{
  "image_size": 24,
  "num_classes": 9,
  "norm_position": "pre",
  "mlp_ratio": 6,
  "head_dim": 64,
  "moe_every": 2,
  "width": 256,
  "positions": "learned",
  "loss": "cross_entropy",
  "learning_rate": 0.037,
  "final_lr_fraction": 0.1
}
Rows from block 5 of a small image classifier, named by matrix and row number. Rows with one number within an expert belong to one neuron, the router's apart. Each number is 500 + 40 x the weight over its row's rms, rounded and kept within 0 to 999. All counts start at 0. Numbers have three digits each.
Before each expert's rows are labels from the 100 images, of 14976, where the router gives the expert most weight on average: "top examples" is what is common among them. Only what is clearly more common there than usual is listed. The data: close-ups of made-up surfaces with and without defects. In brackets: how many of the 100, against the usual share in percent.
# router: router (model.blocks.5.mlp.router.weight, 8x256, trained with AdamW), inputs 128-191
# up: expert up (model.blocks.5.mlp.up, 8x128x256), inputs 128-191
# down: expert down (model.blocks.5.mlp.down, 8x256x128, transposed), outputs 128-191

# expert 3
top examples: hole (100 vs 10.7); woven cloth (44 vs 11.1)
router.3:496444481501431496430444454421486496502522538524551470599480491547483512474435509476500476526485449435524544508459492524513520491474516516495500510535491465559531514483475543438519502472518501
up.2:520458532578532530399545467519542425487503645457476487487500526499505478520494475492505515458550507528516487463467498564488470512525476473495481491468500532456519602505553481572474555464486487
down.2:476549481486466484503519496502516497487462479481418438457516488480498460562564507489505470484523486516459451543458499511556486466486525503488511488450569480489494496439512509504523550524559481
up.3:481483547421449535525498506475459504560547536496528606438497498482452510501465472493443490471477450481460494527487536434433436562490443553517447495466500435516535497567534491545489500547487485
down.3:482479560402502557472473534472423527582495504531501501538504384482545476473476572481452528515511536513534512502505547550486526509418494524434494498550493469454524405464461487503497489472499502
up.4:545528449503529429510545556485534489508462531519518522558589519509440478437439548524480461488527518510468533530435492458528515524498466507489479506503501526542463459499467511473509545513493541
down.4:509538477512434488464473535498503467568549534481455472525497520515560453550502480518581478555421496538540496477476498574534486546524500518426486540509523545498505518515518457496495533565543517
up.5:459504469480520516535493472453508471427506499484476500496597542498469435507462553523522485496434520524544489554449523516584516517512528519522501460423481484450504533449486521518490517514508508
down.5:469553498514547517520489455490485521483516474499487478627501534561562490397501429478539514453504552481523468453445492525479577535500489491513495479477479416492465471515547467578557503482534537
up.6:482490532503529492409580397523430507486468507460500515494481477501547490494488446501514491482470482452552468453560570487524487437472434589521521444512507451507461479470492494604542482536430583
down.6:435503538465473489577462469452532521503488503471461541583499480441469496488426500473549521553533497429523530476549477431520477559473503467539474464516443482569455521484453471459465457480478502
up.7:535460444496474524456470485478481553478518487454533522523477463494401548505519454482488492538557498481552465486401469425521464516499466528486544505535500449514497552466482473518525542457500532
down.7:484457475501486493485512505483490497495522550491429513477440544629589525457536518505514534460538500495463507510523491511468440415515489497550501492515454545554565471467470542506478408508484482
up.8:515482517536481487468521472536555500533455510474508463512572532432486469564460531541548530453463549468554413510488486496456565564513494535470470506485514439493525560429506389488480531458509501
down.8:478548505546481518474518502522494539494454511483493494571549536502509502432536472494495556543470491429576502470474513489505540557509507447481440574553543470511474555394528480483526515409510543
up.9:507551505527486505518567470542428434518519459598557470487423520476503493513462539514503573597526535503464511521547496569508452466474526521478511534563480506498533432511450512582507452524515492
down.9:432450525475536522519517483507472452547582553492532547511507435589507577448443573520442515499458511513466460493499530475490506529471457453454513536458502482507548442547473450515434535441474515
up.10:508455535474496510516531488507400547537516516470491541575506476528495521456491540482339479522609419511519479438529515543457527551464533512530390458506484433504481401501470523535505470483534563
down.10:504495522540539504535567503570511481403454501503486507533432476497569460592465592564535468468452503508451516478517459505511550441543490505569520535536487527395492564492498481496486538474517489
up.11:480501482443519480508496508531484466452459540419454537495477499484458503538452506492499439509439502560558514470567511466476510532456544493478479497492533487491481531502510511569517488553539444
down.11:498545519478532535457511488484491478523473473485493455421470545518509534505476513489507488467433529446539517379533516540509527472480448570480502492475453432400472434553432441498515592456474517
up.12:496478496539488526445597484435531473510525554514493452436539488478504539454511603556518491487513453494474450463426462510501638516518429471484554471583476489544552504495442474486491560523609522
down.12:496457448515562469502394559517542526550454486485503562535512501454520534484528493572490485538563495499519501534480543433592549502533461542444404513491471453505520508529523526505489519523470578

# expert 5
top examples: specks (99 vs 11.4)
router.5:531587515482495472538480551518597500516457508528518450515524482463427527481346468530495499523558474469481450496551522488459543514503544390507445483517479509512493480524501470456498512461525466
up.2:487515627517538485484534571528471548547535494451535481455574504453498510528521501501348476443521441461531465439536530461426563526547496438465465444483464480494542435528461475520558526423531539
down.2:496548568495418526495594481557458417467555565481449498522496466497571454526441529485480509507498499569487529543593499475489440530460490535523512540536470457566519474471539519429516494435464482
up.3:536554527421528457432525488582515506486446512522481504522487495446450546450493462518484423419517498493508551576517588475505470514521498486439561508471470510537489546583538510402503562497512503
down.3:475535472515537508546512517477451500512550530450537491461510443573489519425493556542506531474487447495516467461487480457489511564476529451491531537451554492555565504499479495515538579470463483
up.4:504547505537493458443509475488505533517476506520490522446537500485500483419532564494583495508439495502501478489508506503508503618504542469464525553420516523435500477566467466450458626512442521
down.4:490489493447430458520479517582515476432566558450549448527413508512517498432457463506488494507450471491461547516490594534521481532557484532540475515509492511513437537505557402503485523475482486
up.5:496531525515601406515480430495509503470486457472496524488549456484490494498518480485447497484515504547508475472513429553448545499442503482541496511597598409566518491516473564517508399468556462
down.5:488486526440579576431533596493550474503481489555472539474476510419533466498525548535458547501545442441544479504508462478547505487536526553481523471550426469482489529529518520528493525447599487
up.6:470526462431451532517441492455529478456442468543513565503470510537537549572497470471575457594443457504565463608447455510531476471501462475575571550428464486493531526475551546565496469522470492
down.6:548542407471524477451548511456425421500512532483523479497484582524455528521511425482521509578514560470533498480518490549503474472454547519436487499498534501569509500443422552524479493524568518
up.7:493464448462493501496527462463529528533440552459515521476572526489429495596471448475434497521470483495582504456493521557468513495553540539513499531521491493420481534506571473463462479492499458
down.7:458481494494550459480482541479454545463542511478452556479552430543551482556500500533485448493436486513540593462514585563477523525527476546495514473548471494407516515531569468517516529482509500
up.8:468484430508500446499495513432486507539569504517446562492585544515537559511512467458529513532451460509508502445468501568468520495552492467518505448495498521478515466538490523489495433533525505
down.8:511545458511515473468487540453498532542470431570544513546542484484496489490524461532454533497571464495517512504514506600483512508495508533596517527487510508487419554549506520514517470479546446
up.9:475542551542530487516509557466498545556515478471549593459501460506479512508538455538459466511582467589531484488517566526492451533427498447481454518541540569547520481521508432438528478459482489
down.9:477487519496484491471510480555504481474488516529473471526464502479521476526579581570501501507486500465436588403560504435484556567429451511494519516499506472546582474529437495503516456496464473
up.10:567500492438488492553533482476527550533440513483535543453572568484400539513530500549533507477389466541492459474477533517522481484433537487521532463516468570427526489498507526501545494516447492
down.10:477476491522543515499529436582504531521469439499493483511425445526515453428474501525519513512437538481462576445484483460521537494587535494482498477559486401496530512438448512425492510554523544
up.11:516518458500467523554511527511509436487463433446456411530547479456477573543477526513452555493465529504472519453506448476498552468548526449538433461517514499442496542480486433549518555467528479
down.11:495511441488506494478503489482436537512519478516577474550538538568481460524524494529574459499489520534452468553490435380523541544474484548431483505509455486502528443547502463453448491546445514
up.12:475541497427463467544470410518484473518502564506525530576385487490470508525526516480532507582461510510495505500400493484505502421460492472553549470500544506461508510442483442418538475441535507
down.12:494545482602536547526485557497577484541557501474490574478557459545566512565444458534439493473540576499471510517506520505482507506518503465439441502457485515524483467609488473496504463485534497

# expert 6
top examples: stain (100 vs 10.9); circuit traces (36 vs 10.9)
router.6:508422488554550557474490462552504509540480468515412549437490489523533485536597552481508522483441545533498523452489468536595513442467417556501557457523490508418471517455445511566504483546523542
up.2:454488544452440470408475601541477480502449540458450535583466472456544518518428521556499507518544513492482472511493512470499443496510474532542516517486447458517504494494546466510568492527505446
down.2:553559571520517511499497447489569437422466522448500537448539475517477530512528542534462559534466490480491539442517512473495517498446499553457517490446493449518446518477535471542496474498471594
up.3:554544526523553516499482520451544498522496456469538486567491491466523465565480471532563526591432483505497531517546467503549516467445498525575502519474526552410437548461535501551455494533419510
down.3:465508450462527480517528531457453531482468522528432551523490454524440540525510525412545535475568484558539423481469493496467539492460442504513475395503615497544459477476590528451573493508573531
up.4:520444490510508485478487470569546532471538497496454475512502437491539539517516457563488479422537607493545399450553498524483494497501510469439492452424507512529524503493485455445503497463495430
down.4:445478440511485478558497517505563540483511450516498467500572531521541423474511585458540552560505412453516472508486481468473490539605451501408500554477521595467518503469560516561535481485443581
up.5:438506522475490548432493547452459515483515517461501499397465490493490513508498540494484493466516510376519491605484508525500464465550537496549544549473454440470474523415475601536474493646538482
down.5:430532544491454537472404441526429550529566468481546438552546512513527436509523465529515513490517465530495495479512521493487512473574549485457453443574449499552495572533557512517546464474512480
up.6:548477564626520508535555498442541496520491528487519490466458566514553559422488501530517490519421558533494528506496441545495550579465490501542492478483499489556509507484479507457481539463467520
down.6:522502522600490522506483510495505428514525438520509517481455521492468487551471453466521466478609508563540423461522519493464536436501492517595470474550457468534526471475488512511496466472600428
up.7:392542500546574516491462433481508456477528435485572558500500486513508476509536489510500430449425547539468491513454580567492551518454483612469514517482485466545519540544551478559508535504484531
down.7:478588539478532506513498540535527532528522462536455467509448471556517474542561529553533499548577498498448521521472494450546416538534511486549426484557465421513547475457456502507488533557474515
up.8:517524549518532460511477524501484446525477569468477531476451511542453532510504559530524516400560636542551493432503513476537545489459563518472487529499557481502500528468521498576515491512460506
down.8:489416484493456550445454477466524487458524570550509485491427547584442588422438466477538549527447466472502482543495453551480537451428461497531529532508551528480501551510517584526503492554452526
up.9:504543448521478469487505468469455500541595561541436466508460506504558592461538501501499473434531462542493529435458471510490518456566492558485532518592430501430503520520470504424478494472547484
down.9:517525477500481409388513511484514434535436476552468513502535507481502489534511553540456510553497542528527537442503472489482503505509508505576444422431451534506403421459482470559540581515511464
up.10:538537517494509506540485526487541528457495514510554488505579542498505556452480439452476489568517475469416596572534550472493465538519546549516513532510520491470515508503495534471571547494475452
down.10:462533533537500480513487475492430536525509511500538473498533507572528489472500481469510622490491502529514573474509511539547562477489513548489497460519465479517512536490503500503523477515465531
up.11:440527444511563473561494502510475530490491506572541449464417542464534441494497445500535529475487493506419513547479496456581483494466519484523415532465541506554465470453498536493503557556534510
down.11:530521599443521521583522507513450425468492551425505604524442459468467479445455473525490543529515474541518513533489514450504512540457531496509496506418520482552451518573534467568480506451499508
up.12:488437477446486484534491519621455519520508538609487453437478445478503553483469512495503519476518502521486468467530476548473462477517454506577414499565417580496609487522437489506518552474451541
down.12:494478468477476494492519475510499489521517468424515543516575520438442506526441437551528488471491522458543504609476502498493493542558527547531545554491581481553510530449479518455492505530572530

# expert 4
top examples: dent (99 vs 11); brushed metal (37 vs 11.3)
router.4:544558484501535487543486532520527520509488496550525467494529506519498542484419440470515538566486470520532599482534503514440590433524562439526420448469460510487504582500524547403525459517516489
up.2:463485507465484515478518531455551461463542484508519561457523516473582461553486516466441508466500535506566441466524555555527464582430588532525502525503531517461483486572473584532477435488492584
down.2:504492507535539535532490498508511552514491523539557515492508521526566540494485445549486538554502526506499509447453471529518555415497541476537441517487385526471509473514491502496454490441483462
up.3:454485506580512529488543449467508493531483494488472460493485532535529508533567503498446505578447488555548489436517526565475459480495462445532471521535521499444497467451481468508565523475506512
down.3:488557463463576464508509491500546457439432486536498501574544451529527537442500572466531565518528488392499569469523500498475503548530512569500506415483563529463473559492537485548471504507504548
up.4:570521511466487394470530540511520539544522569496463463501554484564448489499552395500522535485568521497476503588426496479500515512507552485538482471480504523461499516575513569439416486439445455
down.4:471482489544478497440479404480493486543452498459476461517487533453440476494511524563502557566462513464457531413574487463580524523567471555489443468465509466469481591554451463563523498525469476
up.5:497468473540525551491475498535446565506455465537525525547483522412559591625577548499493553511559488466465495524502519492483503528498538508445465436538488537513475454464525491447507523510521519
down.5:474475570533488508486476474511484529458505475518480498499495432543479507511434457507456526556559488503507484538523590501530495490545538546484502583460577421523473600546534482435495477535514452
up.6:572473426485528476453493434507548498459469473506545521524466551482514612494499519548550451459523536505417516504516521505470467576475481543482536536443475475482566525560555458477519453446520609
down.6:461495462478536500506480535487448496486435594523454471558433526509520509535582481535422473473467476514502482459554520501539543559495464413446472524471562481503522460521459370536500504466564440
up.7:507512567530469533486489509493470485559492475480544458528471498464459471415455546475441398535532532444536465509506514538497541563521460505429543487507510453559560486520407494484461561551539458
down.7:543504462520510471469515582519559517539572461505605570494518551586468493539473390546486477529594500416533493510528465508498480530463442479493521582440501490569486490484523473441560489555461427
up.8:492450519484489440521512512481416545502536502486538465497543489534514481440515516498496531474456561484435527545475511448530453558517485520472523541532523462467504482484481499457534482485437478
down.8:484505563524493534462507440537486472476488580536554522479538535573482463468512488533479500425464473559533588511529541560504483499456504434560474541508490525484502501519543514497623489488456433
up.9:559573488508562463501498557551515531528463491532539399471485532471440516406490465516483493485441544465442514482541462418470629471547543442511432539468503468499515494458495473535500542529486475
down.9:481479484482495477534541438560467437566509573483531403479569473553518485534534501426506572434493481457485481491486506431436466510500543532397502530462475511538485547533596455493487498492473450
up.10:534503560550582565441509473514487504552477466514515500434471445522473508497535459428538547489459472493517573479551456544506483528523504520510509453526511462459498516499488520470500512499503504
down.10:488432504471538501497433494514430501490472475445497575535565475448465535504508507439477515509469495575462549458399504513560504532489474557531470503525476518473519483489505499496533571462557537
up.11:523501476552515471586594578500432486484542465468498500444581548526564499507423513514526499490460487541541515481555521566459534512531445510565520469516466483453497499521456482474450493463547542
down.11:512519513470503495488436509525482486465433477558493505503456507489416528483533500493512528506523544513461531502504412465468523497472546552502622523484540505515475557486567486519553512535471465
up.12:504550481515450418508547509555519518487426535568408505531488506439545544479493522501540451511581518481491509469454537520469545442438506477474558501519494379531538555473514443513525533469512452
down.12:507539517521523496514527526422523570542462502541546489539490463544545424465523519489510537463455490459458526558598431520518566476569543489474502510451447472491472527530496477521485371546463528

# expert 1
top examples: scratch (98 vs 11.3); woven cloth (44 vs 11.1)
router.1:535471436539424520552497501499462489498502520519471526538419571515531430473495431498510458511520524519434463546484470407432548534546491560464444580430467545522489440491476486470522568489428522
up.2:544423574496475539510428425506502551505460451453469450521429453508493457501590551523534536431504528474492540479519482504544483563518476516515511457532510548455474458492466517494473424545531488
down.2:482508466503516561563469525457499448487543525489505522577497460478470572462473509475581500564454542532469425502491489480504486515505492556457465464458506537512531507554534461598584489496506529
up.3:523547486451486531532483524575487464505594552529518519506476467516535518503400518500573529481497577483496588466455412506506441363443524449560530453552454505485519533514565490467536561451511477
down.3:485533504466482497454510410463514449530528477534501428512533471528476582524504523433478434561526519502516599586558549515465425466544634479522555454477443490500504456519454460492458491492504451
up.4:510549483511456530493464586540525397516535497524431442551359550511468531600519496545446505557570556500494518483533463482482468500548523500501502547519471534538477462518450484464502494493528467
down.4:474445499555498473496530519541480519489493465450513468542588388446489449487515567534490540537482501409499522482504541462537501467569487537537535473511506517540480539484518536543516511554441523
up.5:454443525491541529461455418473521523496492494500517538470537436474428496460513531593504445502555565528458529495409474522520510528486435532492414413544503548500520537538522508523528476531534515
down.5:494526527514474511474481526492529575455455496448504446458518503485555544464482523511485507475462479524516556523430523431498579478525466515540530503484427477560509424471505559412432524521462577
up.6:537505496512528418499525502508522523440509496512486503486448544438514543570553547563456483493558514500524448516479492495473497516489443440442469569526469456476456528470538521545479497564519528
down.6:441517480525535535485522427514490491476497465466518496492607499474497483456427587486555468495538529542493472452527594575504525506451444470548527445584543556442535498572453460566506485480568465
up.7:526477428555461540466467499508512541509488425493509459473515550524490551484499421503565454520479547576546527578508451520544537510510474500504551594465516422539538546460558486517484474502453513
down.7:551490514484548515539534446585528488498474527553496431508484496538482535506449493495480539410503498485446516414602556461448560430483532439506574458516431497537504440499429581520517515549481514
up.8:438482496466549446529441517467522514506500408551435632511575474497470486544532532562512472440575423517535494526493524530534463471466512482489511490492525556491513563533530524489498526472488546
down.8:500533534519453537501537451520470475483538576447593394549467510460570551477536500501501464558454559472505517492456468443455556516572505532503493478503522476519488463449479479501466514542467533
up.9:489552489512561439512477466490412538545498490501627541467543438537478528489543510459534548540418510493527498511476499526544509420579528414494486561519496532474523484478502451529580465458482458
down.9:464489499497492516506501487518490515470563523489510495517495499515457526530460459510489487485439519493528486504492546522567504494571471500423479439501522573534510464537480494497532482542505526
up.10:505509452467490504461548525428544477501434457506551435519435499471506538527453499602546476490468518439412486486510494519477458550514517481559509500545494464489547499441473553533508530543522522
down.10:503480528507542483504467487474514471504534542522489451477545540463485499487552507441554603467458439534539458508627437443558536531574506488452538530492526507535493508497455476510501537503509460
up.11:437525532462539460473503417525412554471477513592594493422518476524530450579549529525469522444489474436568537491523541520542546500517555477478565469441461419474448553480489500532500525523406515
down.11:540534519470492511491490563468486490514460447433518471491541485478483477471574494513508527501438555530491497504480537542550490507532522503538444479535545536446465489494512538488505446451598464
up.12:571504527516458492448543504496459405447552520427455451535447557494522481519536423489449464550568566453536502506528483478516469417492492528558532534535460489545444489431535428524501456493566480
down.12:471529413515516467498519500521508467508445526488525431492471446447449504531489417471521500563506511498494437453570475473451502524551543493509528515544506537478424536512485473491516519513504438

# expert 7
top examples: tiles (96 vs 11.2); no defect (39 vs 11.3); defect: none (39 vs 11.3)
router.7:463452496492487566487489494491536498519520593500452537523485475516540422469460558497530517470467435553508487485505514445565492513510492570525497412505473513540469472597534506534472542525411552
up.2:453575501519509509550473499456474510466490552526562438484469558550488494475545545515521494456508486535502479567539533504501508445552479514445496447512429469509535490526471466425450548507511480
down.2:515462495553598576513550498524446470456488470483514534433489430428426513452546447491541528485462525500531493542497556550510532480503468552566592503474511467536535526496371589471528465564541529
up.3:510466488492522415604530424580482499504538449517501494527466448502473484435449548483533491499492528483467482515525510462428532498520511520508594474440518523511579484513560475515463472503488479
down.3:513447485490581503537455513529482473530439440560483483508455542487555494483566566519612441440436502488490466449548516462550520568450517537485418448500505503546501523526523480412525556439474471
up.4:460505485484503460541450526443456502509503464459457568561513501519515554597557490531522476476564504432487536504475587551560482590424469525445481529482581481520468480465562488476507452529493538
down.4:482558522523502553431454526532521487484532454468492476487545482459514487498492502633515445505453509554492465537509548523531526551535478481490512505510497455551498523496504459498497550474553486
up.5:519532486533357512522556541584607520533495486447505474520505529492548468527478484535527490483475488482438518498539481492568422447511530583550521490520477508444487514534529455436491466458488508
down.5:411498469484470554523472466557489473553479487496574486488430432511515530479478508516512443498502460486563525520522476457434517492486468515472533461469473522488384501493488541567572513501482438
up.6:490535495556537509488452539513501520489360436581501546555401559465556539465482478600557484437484549537564538483569538482532449440500528522510546514528522535457497556508511556506478514476457461
down.6:571562519539430487454458506565534478434560559504537468496550446526536440513454554547497520558556493519525503427487449497474503448548575539543569443453525506488473452524457477480421524469539445
up.7:571569446500501474481498475478481415460479539509560512502403480513511547433582505459497493457527523537510529520508446554541449475525503523535515450478517483497464570564505438510514532506447461
down.7:467502541538507564520463447524470501403476431562463496513555472523502511472552543510572574479497530525461509477428494536517526438443504504423559514548521520545435452519497497520466517479476489
up.8:595468473491460479511358511503542539413517521484500560519466537557489502502506491543521519469578397453499478543511475502564484473509557517551538508471475474556452517477487496516531451481505442
down.8:489433453482511470549507495473522493512512553470515520523512445499506516534543498503499484490460519445425497525508493492458517553559544555497484431530488544462469492453478520493512465594442596
up.9:499453567469499441447518487428426525505503498516535555502490500444540456570523460570483486442526491509514499484489536515457495490449556448490450562569506518503489495524459494603489487566478514
down.9:494502534447460526476475517470474566549506522521526532524485531532533472486514531542482526475555491489536473544564472541441484502516476493541524469563464472490543496451499505500511525445497523
up.10:474427495478460565526501474479526486519493562475471512540455515480555507511469434560484501540403629427482542490529517464470516512468490473493456503389488486499468454499455545514538495462485492
down.10:480481532506454480568474499448514518579510542558475561504518479556501478495514463387451517459513451538478483574481411498448531569394498521442560486394485518520544474530542454472504500575442448
up.11:459529499539510570465397496529582490476477474516543448499430485447490490482475515482511389466512599532461513529501505513492506553494472536478469493442493513456499556468496487490536551495551488
down.11:517435478470505529468446436533462447576554498524508450551510449476542482509498507449482560504548447512544429498409502524550514483493487464521489505520466523476504462520473520549526461480505460
up.12:478444477460505445486581512497511413479571511468515420457478488500442530505513455455513448535508527510503485463412569459473567494506500445525478487567448497487569548541499478479531505497503463
down.12:471484490493452485487439567509534517487482565532558550462438571539488483525472517510515527484469511499536467511441453455563520491503603485478539554415532482477502413552534421468497514517491452

# expert 2
top examples: crack (73 vs 10.9); dent (27 vs 11); woven cloth (27 vs 11.1)
router.2:575502475473493485463436538446561539544449486541530483509458425481475629522471462532564520513489587542493488500476504420453517505565550435576482542537478508493527481521510496467494508480577511
up.2:476517517515510458549534480611515522509489491551508477582503524402489480535534588466481448509446514440498569418568517489523470533492434473508540458482464484417467513457586546586513445484489505
down.2:472532578475519468520488573544483506518451417460534500473445497509483494581478494493513471560517524488591484516537439489577519474531536560461478492558515489438535493461556488498466500480457483
up.3:462530502559469473448522516466513501525396447506490483438563479456544491475466571425492538447445525518495483470527442517511541454554500518519422489517514492468486484493456524518479530534535504
down.3:508559555609453510455515409520552484467525543377481526527492406503523565548447552465467507491537531527552501519463525445493529527493452598454505498477531510520458508533459506424492487565550539
up.4:499530475562572529494515461468431552477502462507493424535419526456454504541518531517498514512516467508472490474499558507446475465552469471519507533524477453490451537538488515539543523499483513
down.4:584444518494483496537495502471522453503462477435516494498483514440530573475554457491549519482541487552461450568433488481560454463490536519472569522512518465457510486519555447489505455527505497
up.5:517515414471536471489503526435507490481487513476398539501509508490465531486516486505484440498489466497535524541467488568471506451481494481519504498467524518568437482512516575519519427490563539
down.5:570486493526564439536465431400503504469521453515475494439515482493506554455533469525481497488508544506497508506500524547489467430506541527622516480560472510512496528525514556467479409490541504
up.6:481445573534512525430500478461550485472538495488550447582510521460513516485557533497534470530500573524550542505448540510479439489484533479530541538510607442550546489555535541543529460567577436
down.6:474437433487520487475534417473529506517476557450429544480542441513505549514489466520478488542477470474448405480514483499566525533486533427520515492512516549503591486417469494508502483522583502
up.7:426476478447400505477485468511463495532464530465415489467503569551537523512500462531514529485481455507520420506445468475537487482501539496460480505544506436485460431443492521534521495516552465
down.7:591521464512490500467582603483505493499520489495494581486525489543567442430502455603512489512453470478426524492516584481490482508486488469451463482493468513493522471535490556551548504522623478
up.8:519507590544473544447519592552564512528495516535516482495426503543437516507495516448576492509516530543527491490451427479466517589488455527498520464526581585523528432554520500463543493538444508
down.8:517422496500499441501486539436480462460552483428522507521483476504511469439506594523538487417496569497423451513507498531542508461489484545544454588510493559517524475525459476462481532445516462
up.9:511502522477445472450511497550459525453474490466493440487481520465498542524590461621435516450514453537539508519500542486466488403455447519548530551541521502440524446521530474418517517524508565
down.9:551440459469565496484497516444481496538511485567489491604500474478444518482462519501506436518466485479496385487519513458524496530474553402454475474544516502516569533518475507552510462532464485
up.10:491504475434481547548497558501459429439471461558523515447489538505542491514566541531580512506494448414521474525451539534467530444541497521500434544515541474471461500522568481493523435470493495
down.10:484432422466416474553465468483463550512404480517469528550517538476459474493576497535504529511580434579493497490471483434593542496547556518522488420445507473488499528530494533479491439527556505
up.11:566497409508533517498600532475490529453482453501457482504469536483510542556492508604487489440535513488489471489529547511486572499472464558442494457558505477429519555455495468530475453480476563
down.11:502463481431463518473469497519479529533517466535531440552446453427452497471479475496538559471534505494463456563536392449525462474496588477518462529569526538453508559459534431459450506455487487
up.12:493441552509462569457447512496494461472511501426490460487428562496463556510512479461487483566519460534494444487540515569485470448534474553491552499549582444495501471504451545564423552462518471
down.12:492460403546463504482469534542503532510549590495491486540513507533517459500442568512479465492589472534494543509549526426456501476514501444493535502483473540509482500494503504543500537511461479

# expert 0
top examples: brushed metal (90 vs 11.3); smear (55 vs 11.2); no defect (45 vs 11.3); defect: none (45 vs 11.3)
router.0:538541550500468436500489567465443545461493469478517535540479552519506544569547446566465447484594506454518512563563466517457413553488489499539516576501521511536502484452539485481486449495506529
up.2:508550465524519531504486451496484465538553528430455532522505507520499521472525544548538456509486492460472443433488425491482510503487458586514508518502483481456475459550490440492525431546559547
down.2:462447552555541487462404466491467506562559474540480532521473552555538498573474443465511483559480508416465513453494543531561544466515523485448532460495463499479487558530504501474490517569510573
up.3:485512461445460503511539478537568525515509490507478493534541539455450480429508502555510502486505573515509583498486510495465496459518457497560461479500532462442541467470473492530504525481578520
down.3:532433464509526480443473500472528510440508508532515482481445533425516472534557427464451493509474468491529543503526480505503534513473591502479492560461451493530530518468457564504541533490536482
up.4:478467504490471519510477474514493503481546469524479502498554465459514502499484520488520525524495502468505481443495500521494466552495498447382534492598568486445476549507511476476497526467482460
down.4:546503530550544491482442500507500414541533546494505507540621519463503490518494525430540522514490470550493516505533489522520550521465502486543500465464485508541462503516509465484522506518449494
up.5:552458527432413555479433520469504523468502483463484532547451492557461441501550474540514502485483501483488473484508564476550535491467558541514471509472425491449459459562557440555559517475491490
down.5:457508482465455483553428490519556508530469530460554455454501499503541489489405454492561523494516552502579488486525489480464491548499456463488464485527502539505520500436474564435431518458511455
up.6:533581507460446501513441532505522509491431449502475591503517526581469514528529468536495540483558499565519532522439528509476585409481522484519544531484476554444533512497497565528549558506526490
down.6:516471456483509501492432552517536489497543480500494456521477439456510496454404530498525489541472502509515509517503515549466481486553488495509504598505517490456514494505465543471562505464511468
up.7:557474494514529567425516517523485540577478512464522518479490462561539478442479572517405491543505534511436486541487461483496527525550474483522512434570478527476465506516481534482450438477557553
down.7:430486494419550589442501452529461470483472472487523425441495527481494532515546534559538529507432514493497488545482517479573477419464432550516612508557500519514482551505470483558499501543464504
up.8:406457455478476528484498482469557479502450489498499439520511463435448429462546520519571501479541590476458508561486471518563500553594483500503423440504576425445526530476521521508501532528521533
down.8:497509537508563553524460583490464515570531500552514517438540593510506502504504521501538514439513481443512425421472483477495545585422488487489530470545514491567541557556522490524484434470509510
up.9:570497434614446488522519493497515531577469443476493478546430483544525509482473446533561531499521568480421509398515495492484479521530459500507512464528495489494459451463464523447522475555426493
down.9:448469512465500533489535503499392556436548560446477516454623501489525523494506430469456600551533531541629511494434562487489506480426498476487543501450542541476502506471468558539517569461518531
up.10:491499439506591495468487456561546556435509507503489474472447547549397515510476456514511523402538513520458458522543505545450534487511550466440543447462480485507523418496523541485492510524520502
down.10:493501501484530464499552475487553479520450571536467554499464540510538547492553522517464446457543528496562557455508516571482451476449506476528538479455468505526535516489404445489552456446484473
up.11:495494496540476556522484497499512502412557503454510503517472456517478472636564423519499499383579500469497490517553492508473505488491540541508511436516488468557511537523565499500467412484485519
down.11:467493533505545460491532484481503434490435458514601498412498459431469544508584559533451479464474477553480502499467571580568456465442534495515573502565528512466530561456486440503540542507572495
up.12:525486573449441508502513551512502457485463522493536555499383501573455543466450435530547490499493507533459507554466457394522451504503483454469497563513469538460544443469527526511452467408499494
down.12:520445575474389522529487438552520556462439493493464465458499485562503508505535585523572503456518497516493512438551496487477505519483481526465520442511479488492524555550491444540419516504521458